python train.py --arch="vit" --model="multi-label image tagger" --dataset="seven-segment displays showing three digits" --train_examples=48750 --image_size=24 --crop_scale_min=0.8 --horizontal_flip=false --cutout=0.25 --norm="layernorm" --norm_position="pre" --activation="gelu" --mlp_ratio=4 --head_dim=32 --fused_qkv=true --bias="none" --qk_norm=true --parallel_block=false --dropout=0.1 --inner_norm=false --moe="soft" --num_experts=16 --moe_every=2 --expert_mlp_ratio=0.5 --slots_per_expert=1 --shared_expert=true --patch_size=[2, 2] --layers=8 --width=192 --positions="learned" --pooling="class_token" --num_labels=18 --residual_init="none" --optimizer="soap" --beta2=0.95 --lr=0.0028 --beta1=0.95 --shampoo_beta=0.95 --eps=1e-08 --precondition_frequency=10 --max_precond_dim=512 --one_sided=false --adamw_lr_other_params=0.0017 --grad_clip=1.0 --sam_rho=0.05 --steps=6200 --batch_size=64 --epochs=8.1 --lr_schedule="step" --warmup_steps=310 --weight_decay=0.1 --adamw_weight_decay_other_params=0.01
Rows from expert 11 of block 5, named by matrix and row number. Rows with one number belong to one neuron. Each number is 128 + 24 x the weight over its row's rms, rounded and kept within 0 to 255. All counts start at 0. Numbers have three digits each. After the name is the row's rms in percent of the matrix's.
# up: expert up (model.blocks.5.mlp.up, 16x96x192), inputs 0-95
# down: expert down (model.blocks.5.mlp.down, 16x192x96, transposed), outputs 0-95
up.14 098:142110104166102106152134124143120112153136108137124098127136113160121097112094162146086129123114095133143144133072112118134109155138132085134172141136136133155105137089116119091162145117116161110109134096103131094145144103122123101146092057142147120105143136134134115143179170169111082143
down.14 096:108099165130150160125151149146125130126110133123153124158102123104121128122131117088102112145120120096123106078147102120133110096097106126167126144151139109150138176131132118088085125112137079143105146139148164146108109159140157163141101119151091137188135115120115163156101114163130113150
up.15 140:108125136133129143198120199095163113109131156146135098127150139150130099135139132115114125131112120187090109116098139134120113126125156129124134149137137118163108158164102133127127127162145117115172142113116144130121162145160123118131131093140136129110131148163119078114162095149081114122
down.15 132:160117168108156155149090088085079160146124084107140118083075105112138133134132113134136096153095140130172141140127137150108105147119132131137170138095124112122135144146117168119117137090167154144136128118107125119121144078146175137089125148114092091150142127112130130166105113146167088157
up.16 083:089171114102089114143159118112122126134097131084171154144109145102130160127136140088182182116131160113132100112113067079115103143090135134147105097096119164142129139107124077108100176122136102101149103122143120127148097122151145132135123137078099145135148103145176130158112160100147131133
down.16 085:131153111161127127155118135163132138161171163154112139114103136135130121095153126113117110114135162102101132142147143146144167134136162091072136125184060143114130185147162117161076139195113155131125150124122108121070098131056090126136169162128145119160119111112108124122136126083111133112
up.17 085:146133092137146161119133118110125133158140127135120095086154122112116099136164113138101127111099137157117157107141123181144151136134159162079152104102157104105162181125144130149117161150130147118158054130099112133104130125162121123116137147125116128134126092175121115128146093132107098087
down.17 089:094129124130114156122144113109113151149170114107173154112201125122161105188138128148139147099143144109132158103097150061124082136135092131165127166162126106113144126098110141118115112130139112106118175123136143091119139136098144135109128094124108138127091096080148146158161100111111130127
up.18 079:135111138105132106069108111136168122094118144126168139136144106104095135144107094127119141118119123118132139113123121126113191140118156142088139143125171101177100156086159140135135109167138138116085157162146119118077106105124125129106155167150136105089123140114144147088099130095140119130
down.18 083:141139088111130110131115148176143117138116124115136138160136125155119120135078152113090161127162110148141064124135149155143104122110170148121098144097086130134111081101120094148121113132118141081137107104161139145134129114120139104143104083139094149135043123176123120098135130104137139144
up.19 115:139142100151147138107122110091103079135104106112183165149143116124134120093136102111130111131130106126149115121150181081115133164120133169134091114088149133114138154127096128098097151138108097116121158149109154134127142121162147118164138112148134172142095143101189114182125108142143134116
down.19 108:141113170101159091149150108136132130149143168102180132080136123146094091140132147135123106137119161121127155106108165080109162110090127109115112161167102181107117156131138120144110156115144110123123113145167155148160150112098117101153149140123100134140133145107108153097129143101120132120
up.20 104:147126093121162135114160140145119135130150075140159119132125103103105140117118138164149143149156130120093123147135125092152174146118105200120139122156145093118169124095099104130123106147146162130086108126100092078113127096115139140173133109145102119171127145112159123125129135096149155117
down.20 104:116131098153114119136141149137127119141135146141095153154150150131139109145141148121094110113132111122144146154119090144109090097130153128143087155129115133135078105143075119166142143076114099124171139141105114195119109130115101085120115185148145113092104122109150141109174094148073138161
up.21 134:156192107097104126134069088192130133151142186131135125118135128135153153127125162132105133098082133135153140120115094097123147144118130165109151129123186144129112101112146123135142119143116147168103142118089132115135141116135139111116159145131134127098143124135162111118154156143123107142
down.21 121:107096131151151169122126126160129122132127161097126113153147150152121165078155120148118184117189142141133122115117115194153123095146104129126094135156151127139119128145158137114146144126123122108094146109109136123150144158123109166122133149150098143127035104105126130127153117147115150126
up.22 083:119150121139105153138110116093155120123119158144168077161131126123081118146171143138171117120151145110117189155142072135135123138108115113134136154114149135181115100095137138147141080148108123142092154154089154164175175108128092139097137130146132115120091106150143138095115152093123102086
down.22 080:108136153091135108083131159141123095118160120132182088138075116122130130092108137078104137096122119112097147112094115146126134097145120173105108097116132123124121131137130144110136098150101136119111119093167100109114077122141167147160114120169127158125149092140144081146139118166110135099
up.23 077:098122117119166135108095136163148134129118169137127153121153136083152161127151129113165107127130152113117138132104099136112125096131095149121122140084116126104114141066120129111113142148097145124091127135153130110131105122131115171130132135131114168140052105133120129161081146102130145133
down.23 082:145146138118119192120093137123094182108125141158107127165125117184157117161095107150136156107181104112142135170097137170189098128127138124167155095142109160146096161123129060144092145148101135114125153136182150165121130141132111089102117121154129138110155134141117113083123131112108176127
up.24 092:110111140090135121142143132130137083143113122152095156147111131161130122158127156111138197137133157134110134146070110141151157140092090110121152097133114127141092154091142097122108153151122150126159101145092130153111106146134117145137139100100127127136108161153105121132053110145111107103
down.24 084:135169102184133172137134140076136170164108115131131075121110140140143123124130124161120080133118122083094109109156160145107123135138158190132123140092109174113169137160123125094131127143114138123111113083154166124126133132120124110140098128150136119134148126139106129124156098094149136128
up.25 090:122121118083100142164113140110150117149093153157134133131087112150091133145145150129133133137104128108123127112124107114119144178150111114080137160128130139169126106109147102091103140194109185128097126134122079136153102138137130157130114135131126109138138145089149120112115150141128127141
down.25 097:134122092119180151124113159107164149118103087156170078119076132153161103121141126198149067102127149091138101128145123138150122138116135149118145076131147135119112130183100105105171120136110132120155092096170152126100146115118129128161113143139109085135133089132106099148112096099151125180
up.26 111:147107124150152090166078177093100102156139132144150101108120138114142086136133157166161060139111118121119115112099154116090132177089136197093144112139148121118102151144113130108143159143137126160132145140127144103106132135114126113095141169102154117161079130161136120139143111123110123107
down.26 112:124126180126174119107108120128124175152162033076139099140093131132131109114101122160163106117159138137150128142114110134144126093114114128176108140139119118123093125157090149138078134110132151116113134146128156115140107143148145095119083120103115141075129145132151167121126100137150130119
up.27 116:142128109107143160142187164162106143105157144129114123126155129151112149107128086150106139141145131088140109145127110152170138180155140126105117108136076127109156093173158105116133084135099151103098110101103110110141099131116085117150139117084140139147114114106106133104093094128126155105
down.27 108:136089121129175126095155127126130108122140113084120171149134110089163118092138151154120125126124169121095155104135153127131114130107149179082125135121129087155120137107138129158121159115121136134152094114085090134125156128153111143115126164137117136081114091121128108177083104118120156101
up.28 086:164152134114141130124100149117106092097159150151138146150076093146084169136119119122124120144100087091164104119123125111161129102156149091160119128116130125137108112155129119096097157139134139128116078121116107100119125163088122194136151123104080123124141083081140152114130120119172164148
down.28 089:159124116132115098128160094171127140171149148136139133107135152129145099152111156160079162121122146147098122115136137077119143132110093126139128148108131114146148127156125127150132125127117123130115109115101119112140106153144128073156118184129145104104139124132118100143113110111128132115
up.29 085:149078127094136134103161122092147110153115118163118163098169115118167164169145118174119136142091066118143114111166131097156135153138151120147118100161130125147157115099082117134106177119116148123112111171089134107124115113179088103122131105156127143153167162110133114133140140154134132124
down.29 085:136169111151121102135106112100123153128154133133184153169109142105093114123157113137151115100162092113095113092102175127107155125082123095117114154135117140088096135174154132075107092126153151111170115142133156102114127148100093136156120169125148112115098114164121143089100139075147132162
up.30 119:105143147105091179151129161126109133154167146098107099162120124131119102121147111118103102140129107117078156106119124140157151121128114132113123147092094158156129111125188168106100089176138141129100152145171126104132068155125148124101192088091112101112119149125110112138151071125111116109
down.30 115:112071130105152117112135128085127133131108138128132141120161122129170103079136167177148155148083152168128100139168167128129137154143134112097157078112153127134109177089090104144160144087135110107138102113084110162141166105156137119158136115107107175156125112081127111172092109161115143142
up.31 105:143130148117189169115134153143160108126108144131106130120153142089129124125140116088165139121092143149093096118099156105117107139139129134122090072123109185114120127146129097144129113165189128138148137185153083105165125138121128109146108118145155147125135145145152102127094087140135081166
down.31 096:118137147138109167140113141095105159135159151105109079142101111187125124140099155110159124140143151119158151115149112148163141153084150140098181153090157127131128141180122148131119102142139144138097136120135126122098151080101135100130118146124141126138098106106144106163167149095098103124
up.32 110:152140140099101119144151164151152106133063124147144109102144125148144105158152098129174147176103105117100111116141128111096132157130178104107131157160127115155124152121141164115102135130078120143138126113159110136144126118120158161095110142122110115137146101102149102136132142136113135110
down.32 110:136121139162158135165109074061130121134102109101172113099110106101127133146157085160123148126075133170143136136112145114153148108120147104109116112086115134129124128136116128110104106118158118112152131154132136102092137122130136111127122131113113087135117098093090126153154159131140126188
up.33 103:106125145125096147116134134117161110175108091157139103099126153123076110142132145187147154113126095103128165142131081146145105142130151116141084143105097146149087163107130071134140113065151137124105142129122125090136116101126137143143143139110107133075114134137119120107160145129106129163
down.33 104:149121125121149118133152119130137121121114125093129163129107104095147125099153106146113113170122125128095138084157099123094138141119107186191162132127111122104082182179126099128135141150110126161126114094103131133087105138136120153146092146095165097151130099129123183131127106112134128125
up.34 128:182162115127111151111138157114151127160111110135098126138127139110156135172121129102140129176089159104093080150080143070103129121120123119161181170102132144109138115112127137140101130118103118145154141133142122109168134103136140137114102108131155115133100147143141150169106094146118127151
down.34 122:103112119166134135144125108114142122118150087146128132130135122147103116100116124160133102146114125106142181141114120136129141124161150178089110113169116140116112100112149168107101103175103190168135126116166112141111130110126140123100135095109134145118145141134146092137136130144146124126
up.35 118:088155143117106137167153151156137075191148130117146095155115081138165129148092154091123133142089124116148138175121154082156100110130101135170123178115106145105133113126098129129135091140125147150107149118156132142161185103136124138111132094112122106141118114105166079151169138149120096081
down.35 112:138094160150168116141156132090148117115120119129136159125142120112121108129119131146115116110134137159145141125154080110141141072119116118139143107140081113159132139109145158113129159128159116124157123102120127171132190134122148121137117137137108119186130174119133157124129091150138119129
up.36 059:088133146088134106100126109134113155173159145141098123103154089157158133142149116136164097130137113133164124100130165096070156093119119110139134147118187100170121123143108114179169117119113140140123112130141129130163118140109156114104154166090143147111112070094148158147091128127122160149
down.36 066:175129127128125116095173186126124115120153113159150122131088136104131149117115115154169148119136162156095089150158080187129107144135152115152089136093087114128109082120143149160095130148129164118131108150148126127102118164109114135164106118085099121139100173149113132092158145111140156074
up.37 105:167146114137131153129124132099107138166127115128142134152132111151124111112102133092120164134098116108175109127123150044144133139148109172134119119116143110128170139110118145120146129120125121115151090107124095123168148102131147129144090121121102128111129131086166119114092104148191132129
down.37 098:146105144174136096145140130151136140133157110165098156119116087159131120167132140129106109115108120114100171123116120106135161033154124111096126091118101137121053124070128151118122157134139121141114123151133118138127129157110132151092110191179124138108093137120067138106152092121116136121
up.38 123:137139101120154209155118099131112154122103112155095083137146076126157101141163114119105117133116141162139163178094125102133134123154100155138105118132112139147120117085119113148162105167159132152111161142169106113140169124128140127149168099143161136105155109125169130123180110140102101150
down.38 118:098126119122107186117143152097125148132155138107119145181172133134112108137121181118130114159149099113135151080136078162136125135143122141132144161148117128115149150107120182133179114111134118102087121115105133154113151100109171099116111140109140169106094087139184135131146074137096108136
up.39 124:098165141136131120097190142140127121081155124121144071134151153161094116118132049113119121138120144120133117155084113115116104106181133176120130150156125112100189082155138154152134153193142128146162128115135111154091151123111103107143105159137140135134150103138156132119118120121160112162
down.39 123:127139096139158154158119132135122101116154106156125125163121131133124120089139135102177106161100090123123190152179091127130127133129156120081145112131136119157086098094118131136108102146144128138123136149125072135156180098135142115118129138160144140148118177137149105158126114123122115101
up.40 093:194107099100073092106133135079127116134090134095098110148161120110134144185135137120122133150101120145097117137179122137110133155128125146129106146120164143154104104127164092126092127174097134125140130169122137114130129105127167143124163141093140119093114095144149132096130148169096159147
down.40 087:124138133100149150114128131106128120178132166125188142119106150123145166079095110208109159116126091134143131121122116103179139102117158164116112128140108125118114149146104135127155100128114184107131114148137131107123104160131122124167128080148116123079115101195118115160111089088166150141
up.41 102:156144118108128139127111130162080119131130129122123126167110129133161135133151146111110108118095138086165141115089136133128111129156130109109104112119117150160112087153115125161112155109158161081112131119143103131172105123126115110151111159113130140113132113101094174128153132170119153141
down.41 104:140106131187123101125103135117131118148139146135157094127099107121096154149110130141145141161177124143131117143128117115137134125088142126107106137207150094161144159058101137144130108152118135115128146127138125123093178148097137135133126090146101135124121145124157152174137134146134091149
up.42 085:122094107116129156107141103124106078169102132142143100142108108140131121162133101148125115129115083099131135158133112093095115114105123105144137150106144133122158136095113129153143200118102153149123123114143123114112129109121151126109136140117112153166097094140159170099165145143170087116
down.42 092:129153154169115139099141149159126143125131153103137115151160108123167092097124131134139127062114105125122128108126113123144150107134115137143130104148095132149076072118125168095128121113102087157167156114121141147112107102137128117147085131117111137130116145074091112148106126136186188094
up.43 083:150132102139181171124140132127157115080106166116099176130128118093121129148147075138107132119151109137136115077133082134130165131113123090111149156149163152157121140166098162179100143161121139139150161122097130138139132107169126141094152128130134114095167103180120125100152114122106156138
down.43 080:118150127104165122151131116149111071148161124090174085108143080166141167119103131145140151133112129148110131157104122143133103158159130135155119128135098094120143091125147159065134128140145114077145143175106157115116090133188143156166127153154132137140112090139101129102125100161147107132
up.44 105:120130128146156147181128141124114139140089116113105065124122082116156100157115178152129112120095129142138113124147109151158095097130143142163146097118154096120108112144109144160169104138110119117120150108147125113109119108143112116167104151102116132085137076102084127128131063110152186149
down.44 110:130097158162110124113134141131145146119146117139132141112141145137114114142159089139101148130145084100134150129090178049142177143106148136117130103102083130137147155110107129152108176124120129103088151132126110147160108132125105120123138122101130120137134186084104160107152128129099109116
up.45 128:117132088101107180093144151147102155090105105180128133144109080161106145137160107132170122127151154107089142166149069153159077073139096121096140132172145124153106095123110102111112088159105117127132123130142145115102133142156147161128110139137123143173102124131124169151160116117123106146
down.45 126:142089111131128126096116099100129129110100128099096124156146135088165157153143123101136099120121156123090136126160123149112134125140146127113135118142125137185125157104118127176152137151084116138134159080105105144111145125096136139117174137088168102125122152151144124127118143108119133122
up.46 114:113114104125182123171080142116105092143104130142175146138122121139115113158127153118139110133113078137062085097140148126124067112101117116110140109093138166102127147157119086110122160159137160127148127137141121116136089112087126134125123114132068137145087126130136103146159102146171126133
down.46 107:163140144136148103162115141119135151156136114121121080117061118116141101142147137163143096109126129110191110159156164102149145175117116137142111144085093104119103148149117137120115090132136089110112150145098165094160179117128156064135094130106146093165125110115122096120116123119140125129
up.47 127:090158085179172121158123113133141137140129116115123140109132161156083105111113100135137109115114122153121128124121154119112147138102108170076115109158136144084079128159144156120082143125158088134158135142119107110089144109135143105146095097156157151112131128146189142145086087129140119144
down.47 121:120158182111188107141143119152146126156082102114114090139079120113126158127111115093155111146121174129150121141103134133095088136068150126137141144129157151160104090147136131123123115130130172167104122181118121116192140097092143134086149158111151135139106182136144124116180121101124117111
up.48 127:054128122093103165160135123160110117154155122097145082120103122161158118169137151120115114111101144141093138168133106140113126105159154146148154125158091150086103103142145166153138080149172177148155132135168117161111122151124120099133128111105151100129142138159102135121126141114094059143
down.48 113:158134149139124138120162146083143146097101112152125135152141120126125104099151166123151127114111144150130124114162156152129115129156091135123139107090180114152168145144128197083140121065081053122113106101083102104139159062167160136113108126124122116101142156082153113128096088157077107116
up.49 151:134119116100070155170159145129156105170126139126124112156145132147166083151104152143137156145141116139110101164144106045146129132119123145155116152136171142149138164128093141127133122134114162105138148125117119116127135088144163150124128115105104141124106120078145103085149108163152161128
down.49 139:170085135126183106111079110136133138130095066146172140116113105127147128077138130166119100105101088131129126113110104092138140105151147116120111088139110147060084127123151138104116166152157143127144119157138120161108118137106117101139140130136120091128114139105099143166093110122137104158
up.50 070:122073089087143112090124160130113134094120135131128140135152082144090155109143143095157180146172145121095127101109155152092135147113141122114092137141172074126096143126139107122085109146084128052143119144113127114119146113100143096101113141150105128124103167092115088116083146099128147125
down.50 079:161133135118139129103150083148157148140121132151139145100131168121135093157151099131110166061143133125134099143086169134156120126110157133145162081093100131126148116118126127128153130146140127105120133130153123153107126116152121122136163100137140117118135104146138157092187070109142121131
up.51 091:118108118116133131111123105113114101156153165110123164130115103082145157111115133124138097110106109118113063097156135097106145160098131093113140151166187155158150095113157120150099143117087136121091150154122127101167122133139103128102141113126115149111179098160080125104141146131123101157
down.51 091:110149090170168183122107146172125145178132145156134091147111132103147103111116136154096174105131125161122130155108097107152129152115141105132104118098119134099100139173138150092111150161145150122120159161116137137125104136114134159147154151170125134114115081136136083130121121103124153095
up.52 140:153162129134186097189106133120083085146108114102096117104128139140092121098142127153111160130131109138112108104104112119138092168107143134076110105125136124134123124150171131076136154134132138126144111143144151101131077122102166137146143125127133142125123147170121104181114126136106064155
down.52 146:120159168141166135133085132136152166157140118122142133136112131126153141185118155098100129098124135096138134118109179130137157143102129136118144161105156133131115146152113120142134118109130163129098164136100110125196181157142159135134131108146124143116124132085122130129175122140107147139
up.53 074:154133128139135131105122116142149140038154120164069150100122131126147087098179115138141102142152118096123120101154128148134090115143104108141147119116141128093091113162131136143132139099149122129113110133116092139126131122110110123127143149118135094074132097123103141140111120112156144113
down.53 078:133132113093131101109143124135158124182133126104133129139116117149091163120118127134117175148120137089102131128126130133159171099133120158104121162140127131131193137092175130126116149154119132120113168079142090087090136101126078128133121133137115103125161144119144124124134157111110126095
up.54 094:115153118076147107094138115138087129111121099124153189146171093110151138121075150129119111148121133096158104127116119107161184110116112149087166106141194131154129126138108122126094160112108118128130127118135109129144124104126171133124143133124118164134147123142108177134114098141163142126
down.54 089:140129120170143126108108128148130135192123131160099121098110133115110112102123119122128137107151112133128138131083119093113130137159133109087082121130096175106116107113114113142123149164154151124110119131148153133175097163151098120142146145127093172110124073132091122115149103133164125135
up.55 093:072121131127070135176130123108129119203127148137115128100123114145118135120123110118152122136137180149172097146169148126146122116140134152143127153146162132102127133118091157115128145127148131134132157128143124148138133084112149135151139093162134139104123121105147108117157070137077098145
down.55 087:181109147100168142134127149102144126090090097055116135103134123141148123112115156181157115117159123159140159111119092159134140168155119126137101132107129151125153139101133171128107136145128137106113132140129132137118196147153133105094118164149116160125135133102092144148119128139138124158
up.56 122:077117131147139112124125122085127115106104074159173153126156103132150162137167138143151138125132098079113140141133164124133102115118148191100120059134096162148101161140132126127110147158134127101136154125160083089145146138098103134120109110119147163129102168118138143153142076133114129154
down.56 121:123174137103095109118148116090117144159100148121168095149084122083125113146171133124131097127156133169157130111113149128113149139085126148123096157160159149097127181129047111138113123140130103167121095168155151171138134139110120074132143157134137098157130119163142141124143144145110141128
up.57 136:160143104130139160102124153124128154110145137101103096095135132146125079147110135098120139140127111099123134148126097148167118147140131200094107132136148103174154086154094157153117122085094122121143092156097152155092129107129121104143142149095138114093105090110135125134109130090129144112
down.57 135:112116098069115153149169116128135103167167094121141164117150101101110138096149137122117130117138129100107145100098105110134090103146159107109114134084129104141132128095117085128115183171134169105121115136163075124152079141139112158115133122147103149131142171135114133141109104166138120096
up.58 086:122151100155136135141152100153151163116185102112094110144197103121127087112179152083124120102149140103108149162139136150178096134137127155182132105076136122099111151150124125139111107136129113104142118094141094145110148106084130160093146104143128100147114114116133169100186095113120133094
down.58 084:147116137063131129126138104098160160134150114095109155091101135136114127136140141139140147160105066115120127121172113123141147138155078148090149141125084134148138150097147171116148135116154117123121106109124132152161098121148102073137114126133135135094158102116161111183171109139111091155
up.59 083:170151138120115105134142189081138094126085155092127123128139103128105127142114113147180134138119090164114135124145102118094126139124151108131128187164180107183133169080126145107085129147094123128099141126124125109145081125157167147092145108128113151114131140174054092117115138120143120128
down.59 084:139134159149128135128097103171107125170137112145180148111121141125152115100128130143060144160110152147117135094121139093124112155085140137117123102081131139120081125144097124112125130079135091132186144138136190154120103135168135158137119134117141133154122108118106152103129121103169168172
up.60 071:159153117138134149116134108114078104096096145131141119161093129130133140105107123127151121132158126152188129159073158131152147114117130100147140144149168118154117091138124130114154126137110138119136111125165077115172149109165132140083133152136108137154147134105139124105156130158128143114
down.60 081:114131087138113148144149103146129108149155135126105154109152158110106131114099136109131158126178112132127093137166127066127140154102111137104108141128119168103134142109139134159160133186160145129143153141103176116118097137177129101162160128163123133101127114126157125101108139133183091145
up.61 113:130092077144187125168102108137119081143129130102136132153114132114093121159146104169122091145106105140119133138153114137102090127143124158091138081134167134126117078127099145123132178153129159124101139108127113099079124118141166173125124105128129176109126127150126154134133125111154123119
down.61 122:104167151179150144145141151134135122134163140135117107126137150172110124108154156070095128124146136112157108152120136145126148120084103141179084125152134151151133117148130137168099134075109155128155184156134104197154156152123106104126101128125104116191111189118135130153135135125147146132
up.62 075:116154091114143118108149117124092131112101110075111124094179145172098153096154127150130105141111108105091110094157077134150133103166165145140122129113142125159148108144139127163121151159116116146167140131150114139126086159120097113086140121121130138090138097108143154135168146111168125134
down.62 078:124136151086120122116084133128123126149151130134112114164103130101140126149180146162154141120115133133131118142123150126145133186123132165107177144116123126097117106138131127106094129139126115107112105117106102105083160103163144119161153161130142162083121129114101088121107109114117131149
up.63 079:173138163145168105134137138110138089150132102133118095134102115101114113136107099158152133079090110118126142119120147113122106122144132103168151125129144097181112152084170124102116140129157121135119124102153165118128105115183137111138110127093142151140071119138179129118140125112155119147
down.63 084:118109125136119132156118147147123160153166088157165145145140098145115090134143110174155137151153140135132116127105141103177094134153091146107131104167117145107082084140117179171140112127086121117157112131143130133086113146086122127087105160119155148111169122135132125152153096148124125117
up.64 113:147165107125131147120107102173115108145113109132155148161151156088163096137152161125091125154127107156133152094087121139091183158109085135086177103148119136161135152106130181093114115136097148102142117092093124152132186080129140145123170089123140122105158130125153155161149139173094129139
down.64 121:115136144158141163112156142087128133128136157097140100088162106160145118109110154106095175142113097095125105123114118104147130120141114119169083117156148127120157118074155111151138137108120118143115130164151137140146092143109123128109111126169069149143110115102128106133150124154125110131
up.65 095:162104095156126139155148098100168121160127152133092107110103143083084143126137112134118107145110138128132083137093128106114157129091129189105122081143161177145140153165151146077145134149130130136098138130136126138148137130141131125144133108121118099129125106119154122103139132160132109161
down.65 098:114157095112157137131105172142110147128121152127155101126115136119124122135099176130105141124115145130132160100143119123138115155103103106114146117139125125124077129122137136209093105142132158135109155172168130122099133061139173126163129121155146118092117116155120081131103121120157094118
up.66 087:108132163128134133111118105135084129145140085092114092107130180156148127144105135125130150128142135088135154097085125138158159132104116150081146066121092170134146080114189126141140141136139132141163115142120094157115146137106129160102135116135141105108106126132123146151070147064118113131
down.66 092:142152097111131136109160134100125134171134165145091116147143109143155179090158152125109113111155141140065100143126151172125121122130137155135106133113147152134162173107156112114126125118138141109082110120144108132130105102145112110118158137065128135106111136158109113091143151152067134111
up.67 120:117112113113112159107095096168150134129199127114115176140103114099145105132138092116107130115163122141149150122143077186119119134148094122124149180146099128123102096167144152123113144144158117129135092110128135174084144137123111105143162128090125097118151116172107140132143157134073104097
down.67 121:125135130107085113109160106111128124135111095090134090125171154151137138134126159137125128125146148142084107158157139134097139135152122137131119114127144097158184162107153143118180137122108115087118139114104120079103130170152125146096148103140107144113116134111179108133097108143134099117
up.68 077:135130145097123086107165086125101117139110098072124191083185116109140095106100141141191179120129145128108138126127122122166151119099135120107126144115117108142173125101145097144117116112162122125125135135156128145135127135148091089123111126141137157118103114121094139121069162119100150138
down.68 091:146113100153132098136120158147143135135150172168138111182105117142144097120161136116080130084145139107101151121106104095095107123094117146077132127121145124115137163151189098163137180167117140131152126131119107123136118095122119123133159169118121136133090125102131105094136083120117144106
up.69 107:156115135183070125114131152159139099095139129134119161155125122112130120142139127102102103160121147142145118091176141177121124147138176099126129167145153120118111119141128146173151123127104124147111149056148115115116143113149116086146138111144160144123163097097104145146173131135086141129
down.69 117:144133148148099141103151096081137097145114113104141098097147143131108135098114126120137162144126106128088113118105126108092127092121118136105091078176119137118138163119112094134111164146155102126098122176087111116041175116122133163139138130112125128150147194111111144143098154122141117136
up.70 092:125137112115133125112127149162114119096134112154132173139117160104082112114151120117149115145147098071132103161108135082133138113118106193155091093121146142147107172159124104121130160098121112156156078104097094139127149146114138161146111086176144143108123111096108134164091135165157134144
down.70 091:174118175123141121167179113142116094156148145135123131138139109116140121147147153104094142169107170121107159106154133142116148125105133097117120189176117145155151102085104132126114127140133116113111132135113094184110133101101147115094141170143142110141183151147155137109126164067120120109
up.71 111:121132113148207102167120157150083096156099125152142123084120116120113113115127130160100133107125139121115135153081126119116110130112116167119122054122134096105091143085153101103122156157152108085135136193146140116136114163153150093116105128163142134119097177132134116121116116148140100130
down.71 118:141121161150143098129110152130138165141091133148085117118095177172097123126105121127165117138146146121122119160132159149134154129066145126121113144121106155144126107176089146128107121133156146132105163156125128147178128124088150149102133102083158126114166155116156151129171116088081145152
up.72 065:106102122171155127146143120134120114097080164141145123104121129133118122087097175069129123090151108132162157116097136158147120121152088133171134104097124144143084136128116115157142125138090112117112118145163146129151127127165104105132138164133146111131163068082125168157139134137139136109
down.72 075:130149137100129133105125111092117095156169107131143128155108106114105142119146158141122119132157112138109114123082167130118166152090117066118142106098098146119110113162123110126142105137181137143127130153127127116077141153140157095184109079151114086146109153143133104076132173103135088123
up.73 067:116118125117131109080132135142142147097150133182137132116128135133136132152118130089218069116156138130142138107139099160137122088111148087125139138143158109136168143150078090152116144113124106121099145185172102129150155109125126152154135127129145146085115184113128109105132124092141119141
down.73 073:121151065122096142107088144150139123141165149104128132123095100093110136118109126171051138129152154148122138117115131138140100178140110112154119127092082134089113075119138171153136126186157098083108126095119149113121120130098088150151116136105121135116153108146127140135104154094153129110
up.74 112:132176145133104171156133127121123125101114142124113100118112164099147111122106116123132098100180149131120137106110099088103135127088157150186119116147074184083121125161157091123141139084157106129156100141110118151112154183125149125134122135104123106149124163185063146131107135112120127137
down.74 111:173155164125146103112147140123142154174129121114100123118131095170115183102169141127139098111116173129131131128148111183120101167120134170092120120104129113138147176138146105102107105153099141126097110081092133123144140075157150137123172118119146106098141107139120100103150160137136093097
up.75 101:104116092187119077125139079069171149121119144097142143137157114105118148178078124174135131147116106137121115143129088092160124090110122194136104096151155142152109176128120141141119162169119123133136129149103151120167137145172158108096146139129137125078125152094144105123104129130137125122
down.75 103:104185178095147134165139130135089085162136123146128171131072120107135125095128136107088096151124182166127114115127144098107102129087111083108101150110095146121069096178109137107107093128143156147091118176148136169126137115137156146112106144119130101154106140161092120113108133120110119100
up.76 092:077154162128097120082163148143142130131151091141110161138126144141124174125109104142186115121127140123135102127126115122115134125169093094115127094114160143149128140132154111152144123122174132168132139134115099113143146147129141106153154164131170112157076130084133118114155131103124150170
down.76 089:178123099106119153117094154115104079118120150140114179125082103150137145126141112141124145204143128125126106157177111154129135120181129103131120128161127117116148155127115133124084144162079184086121100150134131155127151146120151125088123128105083139172191132145129114161117129094112131106
up.77 100:123117138116161088124132086098090113117109145100154109151163127143092157168146144145132132133148149126121074096106113146093098151179143081102164127117132142195118121103135111144134186132073124136115145135132096140151081131122092122132149110118120092140115127126094159147144097134121144125
down.77 098:120127134120140178142112164107145146159153141109136145127123097091130094126117119146120167105094101124120100121140133140134159132116131097098121127089095092112176149159101126131104129163185117126159137120144159064155121114109119131179116141138087126093109119132070118116125108106145144112
up.78 117:124153150151088126102166133145137140160121118122149133124149110136095150132163124143121120123139139133152112152155117145159120122131128144098136121111089130150102141104107128104089080107127079125135148179097102124093102154099130131130099161095152135134108105115116129110078112124137162084
down.78 115:137129134109142128143145081101114096166123096135171133111134111092168123070123098123098124127142158118118167143123146070127130122152159125117085144160123138156133107112148114165144182120137150101146105112153108091118116122123113128135136133114169170171099155174139120147145135075105174135
up.79 118:132109120115136160159114116166107109151145123164161084137128135131134106087126156092130156167114112139108135131129123142102086167132113138143126143122133109150120108130106140116151115137119092153108149075124144067175128130120131127148111130140140172151112144128117148142136120111078124096
down.79 106:178116133126118113124161124083133114102118113111075142161196131121137105093136132126130123116141096104124131093145121164126122124116109181128127126092118124163093189152137099120145169137118125131175147086138124151076102156116138124114133166118108113158154126102127125119099133167121111155